From a checkpoint of a small contrastive image-text model: text encoder layers 8, 13300 steps.
Rows from block 2 of the text encoder, named by matrix and row number. Rows with one number belong to one neuron. Each number is 128 + 32 x the weight over its row's rms, rounded and kept within 0 to 255. All counts start at 0. After the name is the row's rms in percent of the matrix's.
# gate: MLP gate (text_encoder.blocks.2.mlp.gate.weight, 1024x256), inputs 172-255
# fc1: MLP up (text_encoder.blocks.2.mlp.fc1.weight, 1024x256), inputs 172-255
# fc2: MLP down (text_encoder.blocks.2.mlp.fc2.weight, 256x1024, transposed), outputs 172-255
gate.84 094 [ 63 157 133 178  93 132 115 180 157 106 144  90  62 120 111 119 174 144 131 200  79 118 123 125 119 158  55 128 125 142  96 127 161 105 127 133  94 153 127 154 118  86 111 154 175 108 117 119 143 193 133 145 160  94  81 124 102 129 138 138 111 141 178 165 116 113  96 180 163 152 143 113 113 127 110 119 129 102 166 134 170  97 153 104]
fc1.84 089 [145 162 108 135 117 116 102 122 156 140 121 184 112 116  63  99  52 106 123 164 127 132 159 176 152 145 114  88 150 147 107 133 139 103 113 128 140 114 100  98  78  56 105 138  82 175 133  85 133 115 137 235 135 129 105 118 112 123  42 110 145 111 129 159 103 150  85 151 166 104 157 166 109 137 114 165 125 140 160 167  66 126 173 108]
fc2.84 090 [136 163 137 147 105 122 217  69 236  80 129  99 137 125 131  84 142 168 116 126 108  90 117  43 105 171 119 153 195 109 123 112 132 160 113  63 114 145  83 137  84 116 163  80 181 179  97 129 166 157 174 161 125  81 144 160 121 113 156 138  85 105 121 110 127  92 119 180 141 150 109 153 134 133  78 111 129 117  91 131 171  99 117 126]
gate.85 060 [174  90  89  71  92 102 119  85 154  99  42 137  80 105 151 137  86 156  84 118 173 137 126 167 138 120 183 136 138 158  96  95 138 137 163 184 125 114 101 127 108 147 144 156  99 157  75 135 106 138 162 102  90 157 175 132 121 150 147  83  94 169 107 114 135 174 138 143 173  81 128 105 123 182  50 148 142  76 180 202 146 123 166 116]
fc1.85 069 [108 175 178 140 163 145 119 167  92 108 105 136 118 156  86 160 151 104 108 138  92 179 112 124 171 166 146 212 109 142  91 152 117 106 118 114 151 131 179 112  96 167 132 148 150  95 142 108 113 130 179 146 126 155 145 104 126 122  79  80 131 144 157 121  98 141 180 115 153 149 102 187 114 113 148 184 111 153 109  68 104 112 177 139]
fc2.85 066 [125  51 126  79 159 183 126 204 104 106 106 195 133 162 107 179 120  53 114 130 125 168 160 121 145  97 131 118  83 144 105 145 122 127 108 136 108 100  86  90 130 180 179 155  39 123 159 120 145 113 109 147 153 115 129 126 133 132 158 154 162 152 111 149 156 130 133 141  98  76 149  86 145 138  98 131  60 123 169  82 143 168 151 134]
gate.86 068 [107 147 163 107  87 117 143 157 190 101 105 124  97 134 152 102 132 161 146  88 134 107 138 125 124 119 149 171 118 134  74 159 151 117 121 161  90  78 116 131 104 137 145 204 127 200  73 104 150  59  79 136 182 103 116 112 167  89 181 180 175 121 198 144 113 234  88 110 100  96 139 162 129 103 117  97  47 121 134 182 126 130 139 152]
fc1.86 068 [148 111 100 144 118  85 191 140 101 112 107 107  90 136 152  48 164 129  99 126 131 100 155  91  98 175 171  61 110  47 134 141  96 100 153 143 114 122 156 147 159 126 140 156 123 155 180 134 145 123 145 147 116 131 116 107 176 100 193 113 140  96 124  87 138 102 127  87  78 140  86  98 153 152 122  97  80 104 163 120 112 136  89 150]
fc2.86 072 [141 132  97 103 130  76 178  96 139 148 138  81 145  96 143 101 158 116 150 113 148 114 173 114  57 106 111  99 114  68  86 105 155 125  81 140 123 155 136 139 147 123 129 140  25 149  99 151 173 143 136 162 149 150 177 172 116 141  52 120 116 112 147 182 108 117 146 137  67 127 145 146  76  93 169 137 182 141 169 115 117 196  95 143]
gate.87 106 [145  71 141 141  94 141 103  91 109 154  95 118 105 139 137 101 145 132 115 173 146 114 159 113 102 181  60 104 146 239 151 118 164 116 152 153  90  94 140 113 129 102 180 129 107  55 144 132 128 139 106 184 111  89  63 125 118  81 112 146 180 162 141 188 157 126  98 128  87 118 108 151 146 143  39 143 139  78 220 133 147  80  90 156]
fc1.87 106 [144 133  87 113 147 153 147 121 100 105 152 135 156 149 173 119 162 100 121 149 107 126 127  99 134 168 128 100 140 159 157 100 125 178 101  95 132 142 108  96 142 108 162 185  77  48 164 158 172 136 135 136  93  85  92  80 167 134 107 119 110 148 117   0 137 134 167 137  88 150 151 145 234  95  85 114 189 157 116 106 119 113 127 150]
fc2.87 109 [139 134 173 166  94 120 147 112 158  52 102 199 125 142 153 124  97 108  79 108 110 100 122 137  86 143 119 144 120 213 205 198 167 157 182 142 116  60  67 171 117  67 144 105 182 136  79 130  80 107  94 108 142 104 127  99 136 133 146 150 196 142 111 154 134  96 163 149 141 158 105 133 109 158 157 132  71  75 144  58 141 113  81 122]
gate.88 065 [129 170 165 146 152 125 146 119  79 102 167 141 170  95  54 153 211 136 116 149 117  99 156 110 138  95 156  68 128 163 135  87 124 118 124 138 142 124 101 153  96 111  90 128 133  99 174 177 103 133 135 150 168 130 150 118 118 173 110 128 113 142 124  82 111 158 133 114 163 163 137  87 135 128 117 124 104  60  90 172 104 148  62 136]
fc1.88 064 [104 104 148 118 168 125 144 121 197 106 106 154 122 158 132 150  80 117 116 155 121 124 154 144 177 158 152 206 134 182  81 151 211 110  92 112  89 157 148 202 141 224 179 150 113 124 130 128 127 102 150 185 179 121  82 100 131 107 150 121  83 139 161 181 171 143 110 103 168 125 155 183 139 111  98 138 162 144  83 189 140  99 109 166]
fc2.88 079 [136 119 127 175 111 153 173  74  88 135 144 109 140 142 146 136 181 106 148 126 117 133 114 141  98 166 110 110 164 104 124 213 153 106 110 152 154 126 155  82 110 117 185  38  83 175 159  96 208  91 178 142 130 111 118 102 110 109 123 133 110 104 120 141 107 101 150 112  51 113 146 133  95 104  85  98 181 137 162 143 117 160  62 126]
gate.89 061 [114 139 118 148  85 123 154 107 116  91 129 183 143 158 166 130 144 125 106 177  88 124 109  93 146 109 120 130 150 122 152 110 133 123 131 109 124 119 167 129  80 125 165 200 164 181 117 163 143 115 121 109 118 118  96  84 133  88 102 201 113 137 135 113  89 117 156 161  85  64 165 127 147  99  51 153 154  72 179 161 129  48 129 151]
fc1.89 064 [157  74 124 134 117  95 120  87 173 115 152 117  92 150  99 178 170 105 115 149  78  71 102 129 125  83 145 119 150 175 134 110 110 157 171  99 164 162 113 126  83 150 126  76 128 136  93 145 111 116 119 166 130 113  92 178 140 171 164 195 149 169 118 119 140 154 169 161 113 115 144 103 125 180  89 112 126 129 112 162  96 102 123 100]
fc2.89 063 [149 123 186 110 169 149 142 158 122  96 204 119 131  96 107  64 161  85 144 159 105 103  79 178 187  87  89 114 107  94  78 111  74 147 120 132 108 141  35 140 126  97 121 140 189 149  62 133 103 135 100 177 135 134 101 156 153 133 134 134 151 123 116 161 138 175 137 150 149 104 126 116 134 146 144 158  54 128 143 124 193 161 138  97]
gate.90 068 [107 103 185 142 135  86  95 103 241 137 175 172 149 142  95 119 136 185 162 149 148 177 140 121 212 102 124 168  93 187 112 114 119 131 123 102  89 125 150 117 128 123 114 108 127 123 178  92 135 184 122 128 151 127 130 109 132 137 114 153 134 134 127 121 119 143 184 117 117 137 103 205 118 108 113 171 169 174 100 122 112  87 156 146]
fc1.90 065 [141 112 133 124 104 126 200 126 195 161 140 104 137 117 101 163 117 222 164 150 120 123 160 112  84 117 147 123 162 117 136  93 157 133 123 142 147  93 134  90  72 104 119 110 113  96 109 179 178 195 132 142  64  73 102 133  99 145 166  88  89 160 110  97 104  70 101 110 127 175 147 157 152 116  74  42 158 126 136 134 168 114  72 168]
fc2.90 067 [126 149 145 148 101 115 141 148 149 123  75 116 160  91 130 143 111 126 109  85 109 102  76 103 135  90 120 140 154 131  91 121 112 143 106 127 104 142  90 192 162  79 146  89 166 162  82 126 126 170 165 132 107  89 209 180 134 176 184 155 125 162 151  97 196 120  93  57 155 135 184 144 147  98 176 137 127  76  94 117 173 179 157  89]
gate.91 085 [114 102 113 153 109  90 123  97 185  75  81 165  66 129 128 102  93 142 142 117 168 107 115  71  93 149 134 115 133 172 130 179 122 134 112 156 139 131 166 163 126  66 106 120 154 119 110 140 170 133 143 207 125  89 155  55  52  66 138 177 158 121 140 108 141 151 109  91 117 109 126 163 176 187  88 146  56 112 120 143  91  99 119 173]
fc1.91 082 [147 168 140 129  94 157 125 132 151  86 136  96 133 119  61 187 151 137  68 130 106  87 136 138 159  96 129 132  91  86 133  72 161 162 136  95  71  80 119 123 148 125 127 106  94 124 130 124 152 130  96 116  98 162  95 136  89 113 162 200 138 168 168  76 106 123 167 108 165 132 110  84  99 112 167 110 156  98 122  91 114 134 139 143]
fc2.91 083 [126 126 109 126 144 128 122 106 173 139 165 176 110  78 167 138  58 146 125 127 112 138 132  64  80 104 177  79 137  76 160 172  75 127 112 143 180 185 100 121  96 146 167 100  75 102 104 157  93 165 171 176 175 104 192  90 117 134 131 104 104  86  81 156 127 166 145 160  72 199 140 114 139 150 121 120 140 127 118  95 158 179  77 115]
gate.92 062 [102 132 127 133  61  78  93 184 139 116 138 101  75  93  97  61 180 147 147 121 129  58 129 128 109 141 103 129 157  80 120 134 134 152 188 111 122 137  96 132 165  34  78 183  87 136 128 144 133 132 133 119  99 169 185 106 138 138 159 121 124  97 160 112  94  87 177 132 131 132 113  98 160 100 129 106 193  89 164 143 140 112 137 168]
fc1.92 063 [166 117  56 115 131 144  85 140 109 104 125 136 209 139  87 134  93  87 145 102 145 198 119 132 108 153  90 164  96 171 163 135 110 118 135 106 124 185 125 121 115 187 113 121 129 115 135 136 127 149 105 141  74 118  70 117 103 132 101  91 107 121  92  48 144  96 133 132 100 144 154 107 171 176 144  68 160 242 153 125  96 138 146 153]
fc2.92 064 [126 158  92 130  77 198 135 146  81 107 107 117 160 138 170  95  90  85 164 105 168 132 126 108 150 119 145 156 133  82  95 204 121 129 145 140 142  75 185 146  93 136  73 131  64  99 104 113 144  77 144 202 123 117 167  89 140 152 161 140 107 163 134 174 104 105 173 152 110  65 160 161 183 119 106 144  87 109 130 148 137 198 104 152]
gate.93 069 [115 113 138  83 149 161 109 145 116 141 136 128 148  87 126 188 113  96  81  99 135 124 184  65 158 151 132 114 145 138  80 103 190  85  87 116  77 122  72 201 156 126 178 154 124 133 118 198 116  88  98 143 183 108  60 112 124 123 148 153 143 121 139 152 120 187 115  84 114 114 155  99  87 145 103 116 133 114 150 172 119 138 154 171]
fc1.93 077 [121 175  93 180 136  93  75 115 106  87 141 146 198 100 119 182 162 132 121 158 107 120 102 119 164 135  95  45 116 184 141 146 171 147 116 123 100 130  74  87 123  65 100 174 104 104 150 186 130 138 161 134 146  73 168  74 135 139 119 128  88 124 117  99 154 126 115  99 144 141 164 119 194  93  94  98 159  94 123 123 111 158 186  97]
fc2.93 073 [141 144  85 199 123 106 171  90  92 140 144  92 113 112 183 145 137 127 118 119 109 123 145 102  71 140 101 132 134  92 154 130 155 113 180 147 126 102 157 148 142 132 124 101  87 144 105 106 119 105 147 198 154  99  41 147 117 160 117 120 138 105  99 105 106  78 151 126  69 198  97  80 115 157 148  58 137 120 206 124 127 185  83  95]
gate.94 104 [128  90 166 140 124 159 151 127  90  70 136 120 143 152 153  30 236 110 122 115 153 103 143 119 154 115 119 115 100 170 125 101 135 128 167 138 168  98 162 141  99 176 193  77  88  82 125 155  96 103 108 158 145 119  95 119 112 133 172 136 146 139 110  77 107 162 154 154 164 125 112 182  93  89 146 169 164  75 142 183 126  91 110 194]
fc1.94 097 [153 156 132 105 181 113 163 207 128 150 143 154 105  98  84  99 132 109 139 105 160  79  80 133 139 100 120  89  65 193 142 101 169 100 140 154 142 152  81 123 165  99  88 159 156 151 128 115 120  95  87  76 117 154 109 128 117 129  45 159 131 144 141 153  96 168 144 166 196 149 122 127 119 159 177 153  37  95 132 111 147 175 158 113]
fc2.94 093 [123  90 156 125 124 181  89  71 151 105 146 105  53 165 126 130 128 164 138 128 139 117 115 146 167 118 163 100 144 159  98 145 124 135 167 176 106  77 204  84 159 170 104 104 148 131 112 103 116  90 128  95 101 119 107 133 133  91 153 178 130 100 101 162  92  96 107 144 104 103 121 121 142 121  77  85  73 198 139 169 135  61 141 140]
gate.95 071 [105 173 163 174 106 130  88 138 121  81 204 149 130 101 113 101  92 166  73 106 152 117 133  91 158 131 133 130  96 133 144 127 135  84 173 159  55 143  88 158 171 108 106 137  80  96 126 126 129 157  94 164 164 123  80 121  82  95 157 129 178  96 151  70 177 126 150 111  83 125 136 130 107 181 118  82 102 185 162 104 124 145 130  83]
fc1.95 069 [130 112 123 134 126 109  69 163 172 148 183 107 157 121 161 108 143 108 145  90 183 136 149 157 121 118  62 162 154 122 143 126 116  83 118 154 115 107 116 185 138 125  98 124 150 135 151 110 132 141 151 107 112 104 170 107 147 147 163 172 200 138 170 147 114  99  95 137  63 180  88 118 111  90 136 106  83 103  97 140 138 165 105 161]
fc2.95 070 [130  80 120 115  86 123 136 169  71 160 133 129 165  91 114 154  97  76 140  88 138 118 171 135 177 112 164 126 142  67 105  95 143 116 161 115 136 176 105 114 122 146 105  98  93 178 162 164 125 146  78 200 131 136 203 122  85 135 112 134 167 134 135 135 146 174 149 133  93 131 109 110 109 163 167 114 113  59 104 102 184 125 124 123]
gate.96 068 [140 128  73 119 163 138 145 176 104 126 147  88  79 128 102  91 161  95 195 126 139  79 220 103 134 150  97  82  98 129 122 166 150 110 138 206  79 164  98 117 128  99 118 102 100 157 130 184  55 171 161 154  83 106  82 158 132 140  92 150 101 174  99 171 120  82 138 156 147 125 166 189 123 130 155  68 132 152 156 125 166 171  81 128]
fc1.96 071 [ 57 106  72 171 126 120 136  73  99 151 140  89 117  92 194 170 124 132 104 142 142 153 159 116 111 163 129 130  99 145 110 123 135 115 127 161 124 129 159 116  99  92 169 148 126 121  77 174 137 187 145 111 109 118  98 113 106 156 103 112 187  99  83  82 129 174 137 141 112 155  69 153  88 144 130 110 151 156 165  99 120 122 125 148]
fc2.96 073 [107  80  96 104 141 112 147 125 135 122  87 108  53 115 124 156 153 164 153 131 148 180 155 174  73  85 104 128 129 132  63 158 113 132 138 167 132 133  99  69  57  78 130 110  46 161  83 151 133 141 106 165 120 108 164 118 113 127 108 160 100 132  86 121  89 150 154 146 127  42 150 129 113 101 153 147 124 125 167 131 127 139 126 137]
gate.97 068 [ 84  70 118 130 115  90 151 112 167 175 109 153 153 104 107 141 139 129 151 120 124 110 128  68 106 131 133 111 159 188 163 144 118 108 132 123 185 135 126 169 161 103 144 123 154 159 164 148 135 113 146  63  92 100 166  61 102 124 104 122 104 103 145 166  97 108 127 107 139 109 175 142 169 121 161 176 142 124 105 134 103 114 103 142]
fc1.97 069 [158 119 180 128 134 126 179 168 157 155 173 117 166 144  36  82  56 161 179 145 104 135 125 195 107 108 116 143 126 134 155 113 136 149 149  99 111 130 104 146 163  91 106 136 143 127  88  82 135 106  33 125  83 114  99  67 152  87 183 179 119 152 166 154  86 140 173 122 203 122 180 107 137 152 125 149 130 141 114 131 137 134 142 129]
fc2.97 068 [145 153 165 126 153 117 121 130  87 123 111 197 172 122 168 105 133  49 104  95 147 103  87  81 125  87 117  91 160 138 148 167  78 108  81 132 134 132  62 107  99 133 163 140 138 132 138 204  74 140  90 161  83 112  73 164 150 144 111  75 136 136  75  23 170 121 126 140 184  94 164 143 125 140 154 229 144 140 117 106 137 172 137 129]
gate.98 079 [ 96 147 112  83 144 185 168 164 176 101 202  98 142  84 101  95 145 155 125  90 156 143  94  94 149 152 147 172 126 114 138  90 115 113 100 143 175 164 126 108 120 145 117 166 117 116 130 129 151 113  98 144 161 163 126  93  70 146 162  63 128  97 168  62 128 134 145 181 131 160 130 109  89 139 172 108  86 153 122 114 181 116 155 140]
fc1.98 073 [134 146  98 199 169  99 172 175 116  91  93  88 184 200  76 127 108  81  87 137 121 130  87 148 144  46  90 107 130 120 113 153 121 165 100 103 137 101  61 123 131 111 137 126 128 149 114 142  89 156  98 164  88 126 147  92 119 162  77 118  71 173 128 206 144 113  92  71 153 132 152  96 155 105 107 171 131 150  66 181 120 158 157 109]
fc2.98 081 [128 141 109 101 107 128 153  99 185 146  98 106  66  73 107 101 162 112 108 150  71  92  98 133 101 112 131 118 139  84 112 175 124 152 123 114 158 110 128 141 127 115 144 131  65 120 169 117 179 117 185 141 118 129 158  60 153 113  96 120 108 152 110 116 139 158 119 107  97 200 152 160 121  69 131 121 162 138  83 119 182 139 129 106]
gate.99 121 [109 120 105 167  94  59 145 157 121 135 132 126 103 175  95  96 127  80 160 147 108 106 138 125 150 183 106 116 165 177 157 142 133 123  99 117  92 126 153 172 159 147  85 161 106  75 105 101 147 102 137 230 120 149 100 130  92  96 107 155 158  94 165 145 160 139 114 173 111 153 115 134 121 148  65 107 154 162 161 146 129  96 154 101]
fc1.99 148 [100 103 144 122 103  63 200 132 183 116 200 183 130 151 121 144 145 119 130 135 117 129 157 124 108 142 140 164 160 182 112 171 154 160 148 145 149 121 124 139 109  97 150 118  79  85 110 130 136 120 128 148 166  80  69 162 136 175 116 127 102 120 113 114 142 143 123 143 110 204 109 169 145 118  43 113 180 154 163 141 118 117 138 139]
fc2.99 158 [131 151 140 152  98 201 105  85 114 119 124  96 139 116 183 150 118 127  96 104 139  97 133 108 107 128  96  54 104 107 119 132 122 117 145 153  91 120  89  99 126  48 163  70 143 126 116 124 144 161 141  82  71 100 110  94 182 122 176 145 128 138  61 139 142 125 133  96  87 139 166 141 110 130 143 106 138 129 105 112 191 131  92 165]
gate.100 066 [168  79 157  90 108 106 102 104 123 117  89  71  93 135 172  70 163  97 117  86 108 131 159  79 153 166 160 167  71 128 121 148 166 180  88 130 119 143 127  96  93 166 176 123 160 165 104 132 124 134 185 118  66 132  95 137 140 119 138  84 155 159 107 134 162 133 171 153 132 118 168 133  52 140  96  86 161 172  82 102  93 119 144 169]
fc1.100 072 [163 158  52 107 167 143 104 140  98  81 107 155 124 136 119 102 129 143 108 144 158 112 132 126  97  98 120 140  79 128 176  86 152 114 138 119 114 115 136 130 121 187 154 167  31 102 174 144 146 125 159 146 122 142  59 168 131 130  26 145  93 168 122  96  87 108 139 194 123 106 153  93 174  73  72 100 191 141 150 130 100 138 144 139]
fc2.100 076 [137 118 125 183 119 130 100 177 150 123 135 127 116  97 106 173  82 116 152 121 153 111 159 169 147  90  84  91 118 110 153 103 166 148 110 108  76 151  84 147 120 123 115  74  56 216 158 101  91 138  99  94  92 134 148 103 104 107  96 137 174 114 178 147 163  90 143 141 188 123 151 133 115 118  68  99  89 145 132  98 121 173 220  63]
gate.101 063 [116 207 137 110 103 166 140 128 146  91 213 145  81 104 104  98  52 187  83 160 153 152  82 108 149 129  98 115 142 163 145  45 152 126 102 108 103 115 113 101 136 134 110 140 101 104 102 137 151 150  94 176 176 122 118 150  96  75  79 101 157 139  92 129 105 158 113 174 139 126 126  93 140 133 172 122 113 143 139 149 136 123 106  98]
fc1.101 065 [109 107 136 186 141 149  77 110 155 116 146 177 136  94 126 175 102 137 142 145 150 208 132 106 142 124 124 134 108 175 169 141 187 135 115 110  54 162  81 134 148 114  68 144 112  74 136 128 173 152 157 160 159 146 102  95 136 159 125 123 146 115  98 148 123 197 149 161 101 179 134  93  98 168 117  96  83 219 102  86 137 111 178 124]
fc2.101 067 [117 164 123 151 123  92 128 207 170  58 114 140 148 157 162 215  73 107 114 144 149 110  77 131 135 130 133 133 142 169 165  93 197 162 128  96  94  91 121 215 135 130  81 110  84 173  92 112 138 148 154 192 126  93 121 103 118 182 138  81  99 134  68  81 160 159  80  70 178 117 109 164 159 136 115 110 126 130 128 129 118  87 162 159]
gate.102 137 [ 83 164 118 186 132 128  92 158 139 108 143 143  94 152 189  94 108 136 163 170 118 127  66 143 152 120 138 146 117 147  80 126  81 161 127 121 132 178 142 122 108  88  82 195 215 135  81 149 105 185 112 124 170 137  84  80 125 139 136 120 120  94 135 146 150 157 139 100 187 124 183  84 134 187  83 154  99 133 133 158 165 116 161 127]
fc1.102 137 [124 161 110 198 120  91  70 183 152 133 106 157  82 144 178 153 151 124 142 181  56 111  87 155 125 120 156 176 113 107 109  98 107 149 138 124 123 144 147  96 110  99 126 149 231 154 149 111  96 238 136  81 151  84 109 111 147 134 172 157 122 109 139 149 141  95 129  87 131 138 151  60 132 161 108 140  75  82 157 115 126 101 137  94]
fc2.102 132 [157 133 118 118 151 163 119  92  56 115 145 135 164 120 102 147 158 112 121  59 166 156 166 161 154 111  80  81 114  95 156 171 135  85 112 181 126  84 173 120 155 133 140  53 118 115 127 150 130  71 124 128 131 134 151 153  91 156  84 118 140 109 118  78 132 128 109 139 102 162  74 169  96  73 160 102  73 111 127 157  80 151 108 167]
gate.103 092 [133  88 127  91 124 127 152 139 139 127 121 159 142 141  99 171 208 116 121 111 183 140 200 109 138 128 159  72 182 127 143  95  94 148 163 153 157  72 106 140 141 120 180 131  99 134 136 161 152 111  68  98 127 101 130 142 144 133  75 122  94 138  85 104 125 128  82 120 111 119 106 103 104  83 106 158 160  53 165 157 163 117 107 147]
fc1.103 072 [169 126 121 159 155  97 176 142 124 136  44 161 105 147 152  95  99  46 118  96 167 115 117 124  89 137 157  75 156 106 141 180 138 155 103 167 166 144  96  73  99  83 135 118 139 163 102 144  90 136 162 173 126 113 138 113 104 131  85 109 104 121  79 210 158 106 150  87 176 122 194 114 123 116 100 145  99 167 108 130 104 163 165 148]
fc2.103 072 [141  86 101  76 115 144 170 191 118  60  50  98  94  71 152 116 109  85  98 151 114  99 130 116 122 177 109 145 167 126  55 130 162 132  87 106 113 162 124 153 113 169 120 136 128 114 137 125 135  89 108 168 151 114 126 134 113 122 158 103  88  98 124 175 118 179 144  79  90 141 142  82 121 165  69 145 145 122 127 138 135  87 106 150]
gate.104 066 [144 144  98 111 121 149 148 121  98  85 124 155 131 141 178 132 142  91 105  99 180 175  99 100 105 145 165 166  94 109 123 135 166 152  77 172 114 130  75  95 155 144 146 162 121 113 165 130  83 137 130 164  99 114 108 152  95 102  41  60 166 143 148  57 148 131 173 211 112 152  88 143  58 182  85 167  90 181 123 107 119 109 129 157]
fc1.104 066 [115  92 143 119 126  90 110  90 118 117 145 170  65 116 111 111 124 180  80  82  71 140 118 131  91  74 142 130 123 155 129 108 152 113 161 153 149 143 173  96 113 182 137 129 137 194  83 110 108 144 118  60 115 156 112 149 117 122 102 146 107 117 133 115  97  88 112 194 100 106 145  75 140 148 108  65 141 114 168 153 117 141 160 131]
fc2.104 067 [107 141 136 104 153  81 110 113 229  59  49 157  26 113 140  78 108 179 114 148 106  88  93 104 139 125 141 165 147 195 120 163 136 137 134  93 140 163  69 151 130 190  76 197 117 137 151 138  91 144 151 113 117 138 118 122 122  88  78 164 162 104 137 136 135 109 114 176 155 101 126 138 135 115 126  57 102 134 121  82 105 145 190  89]
gate.105 068 [156 174 109 143 142 146 127 102  92 114 106  22  60 162 102 141 188 105  84 119 143 143  98 141 156 137 112  80 163  79 109 132  81  91 141 110  97 134 169 113 128  89 121 124 127 155 135  91 132  98  80 120 195 111 126 119 145  97 137 214  94 155 139 177 156 102 174 177 104 139  95  97 107  97 131 188 156 141 169 106 156 148 140 114]
fc1.105 065 [154  87  81  89 111 133 176 103 126  96 100 175 119 151 101  98 100 159 126 154 121  87 138  96 156 158 175 131 121 121 162 138 153 116 143  92 163 110 124 188  75 104 120  30  87 165 142  99 124 139 170 175 115 164 135 110 122 141 161 113  96 139 104 172 132 116 170 115  66 133 135 153 102 122 102  53 191 114 189 174 132 126  79 114]
fc2.105 067 [139 128 166 113 119 167 105 144 162  71 155 114 163 108 133  96 154 137 117 162 145 115 137 145 220 127 123 174 126  95  84 169 125 153 144 132 105  92  88 119 165 167 142 165 166 109 152 185  78 110  63 160 116  84  56 128 118 154 184  56  74 147 114 128 133 143 147 133 134 151 171  85 126  67 137  86 119 143 135 156 185 108 111 130]
gate.106 100 [ 73 145 153 173 120 132 150  79 200 156 151 138 158 137 129 112 134 140 127 157 134 147  65 128 144 115  92 214 174 211 126 164 134 130 160 157  98 115 117 112 190  84  96 165 180 139  95 139 126  99 123 153 119  97  87  74 113 124 101 133 134 134  78  89 106  90 128  82 108 106  86 161 218 110 132 138 152 135 145 110 144 134  89 141]
fc1.106 093 [127 128 187 134  53 147  97 102 167 140 164 143 123 210  71 107 140 135 150 142 123 134 142 163 104 126 133 155 129 132 144 114 136 165 167 138  99 117 101 152 138 120 120 106 138 172  77 122 132 127  99 160 108 124 135 115 128  97 240 172 121 118 162  95 113 184 202 134  69  84 129 136  82  93 116  98  71 156  99  92 201 112  84 142]
fc2.106 097 [134  90 178 124 162 143 105  76 137 124  77 173 154 115 116 158 116 108 119 146 104 122 112 141 191  80 148 166  65 123 138 147 166 165 116 139  93  78  87 131 144 134 115 129  66 113 124 169  84 188 118  93  87 143 145 112 152 115 154 183 129 150 130  93 141 104 161 167 149 124 141 127 146 106 174 106 117 138  71 133 139 150 213 133]
gate.107 148 [ 91  91 134  83  71 127  72 142 126 123 133 119 124 110 136  70  70 167 136  89 161 183 116 133 162 100 137 104 162 118 101 123 134 138 129 158 156  94 157 157  92  87  64 233 134 102 133  88 156  85  95  82 110 159 118  93 100 111 160  96 147 141 149 128 132 172 107  93 130 103 141 116 116 198  85 128 114 175 142  98 123 140 121 124]
fc1.107 120 [167 114 126 104 189 146 158 112 154 157 103 161 134 136 157 129 135 109 109  86 136  55 144 112 143 174 123 160 112 171 136 126  95 102 118 137  93 168  59 121 147 110 227 111 146 141 119 179 127 157 108 157 131  63 116 109 138  87  58 160 137 124 123 152 185 105 151 125 112  57 127 144 135 133  86 174  90  69  97 122 185 145 123 103]
fc2.107 124 [117  94  83 130 114 105  94 106 110 120 117 113  95 156  55 142 189 127 188 146 158 148 128 147 213  97 123  88 196 169 134 111 127 104 137 155 164 111 159 138 123  98  65 141 116 110  99 112 119  91 173 200  85 115 143 104  95 118 144 150 100 131 160  62 108 120 139 103 138 112 109 138 164  96  53 131 146 193 133 131 112 109 152 150]
gate.108 112 [ 69 113 100  98  76  47 119 111 157 139  83  81 156 130  79 137  78  97 115  99 171 167 144  99 148 161 130 142 174 146 144  94 128 119 135 109 131 154 142 152 139 116  98 196 123  75 115  99 204  91 127 157 113 151 108  99  79  85 110 123 134 113  98 119 189 152  95 101  86 124  94  73 173 157  96 110 133 134 153 126  97  97 154 103]
fc1.108 099 [143 138 155  80 141 150  86 112 121 118  93 111 219 119 106  95 165 134 120  52 112 138 112 135  98  97 107 145 133 150  96 132  97 128 128 113 152  73 111 211 158 122 134 109 117 100 175 121  92  83  90 165 139 160 105 158 143 140 142  99 133 125 216  67 112 119 146 105 126  95 128 122 123 112 165 185 150  52 125 167 142 137  93 134]
fc2.108 095 [103 128  76 138 151  72 144 159 143 131 152 144 107  88 120 147 157  91 165 166 146 153 134 149  72  80  48 103 125 123 175 139 154 103 117 164 128 173 104  78  65  93 168 166 142 132 111 101 103 181 113 196 181 115  99 170  82 128  92 145 114  57  97 193 100 145 194 169 129 144  73 127 132 124 112 136 122 145 190 101 117 173  92  83]
gate.109 095 [ 87  78 120 147  81 136 112 152 144 131  82 152  92 104 145 127 116 104 142  84 104 155 157 161 158 141 110 111 117 166 135 154 148 116 168 155 114 120 118 118  85 122  92 109 137 145 115 117 152 120  71 154 145 126  95 109  79 129 122 135 160 109 164 145 153 117 146 116 106  78 144  78  83 169 135 144 139  90 180  67 121 126 104 208]
fc1.109 083 [116 149 145  99 119 126 120 170 148  94 143 167 175 131 164 119  88 186 121 117 171 119 117  78 163 153  82 147 140 143 111 121 148  97 116 130 118  82 113 211 123 160 135 144  88  89 121 114 124 119 161 159  97 103 180 159 141 144 153  33 179 176 121 138 139 155 108 102  98 140 126 161 122 142 109  81  50 108  65 130 178 127 112  99]
fc2.109 092 [116 101 103  86 160 159 103  66 105 128 105 163 151  97 154 196 146 121 125 113 147 184 126  41  82  78 154  45  74 183 150  86 102 125 130 153 153 162 131 105 139 111 172 126  92 125 183  98 195 137 168 120 122  96 120 157 121 130 143 105 109 142 109  90 156 127 123 181 134 144 124 126 125 155 103 133  98 147 100  84  85 143 141 154]
gate.110 125 [122  92 139 136 130 161  96  83 164 136 146  84  78 157  93 114 125 153 104 163 129 128 156 151 198 150 104 157 141 219 129  53 137  91 146 118  88 136 147 125  70 133 141  95  95  86 166 171  75 162 101 133 153  86  67 115 127  63 113 118 104 161 139 159 100  98 124 133 161  85 158 173 107 125  58 115 158  98 174 157 191  87  94 143]
fc1.110 106 [102 100 133 108 127 134 121 180  84 115 141  50 118  79 173 125 186  92 165 140 166 176 172 140 112 114 135  91 121  75  85  85  91 107 118 139 114 147 151 125 150 166 107 184 117 107 216 141 137 114  88  19 116 149  61 158 118 111 117  77 130 119 143 218 102  97 117 109 119 154 143 129 147 124 125  91 155 123 146 100 120 156 119 143]
fc2.110 116 [103 114 106 128 164 119 114 123 155 118 109 175 127  83 158 176 156 107 133 147 151 170 142 109 134  81 139 131 153 170 128 129 121  92 110 142 153 133 153 169  97 112 145 128 136 131 140 129 120 107 105  87 139 133  98  96  71 127 144 103 111 112 149 135 122 102 141 121 164 108 147 174 137 124  59 136 143  54 105 130 167  87 159 133]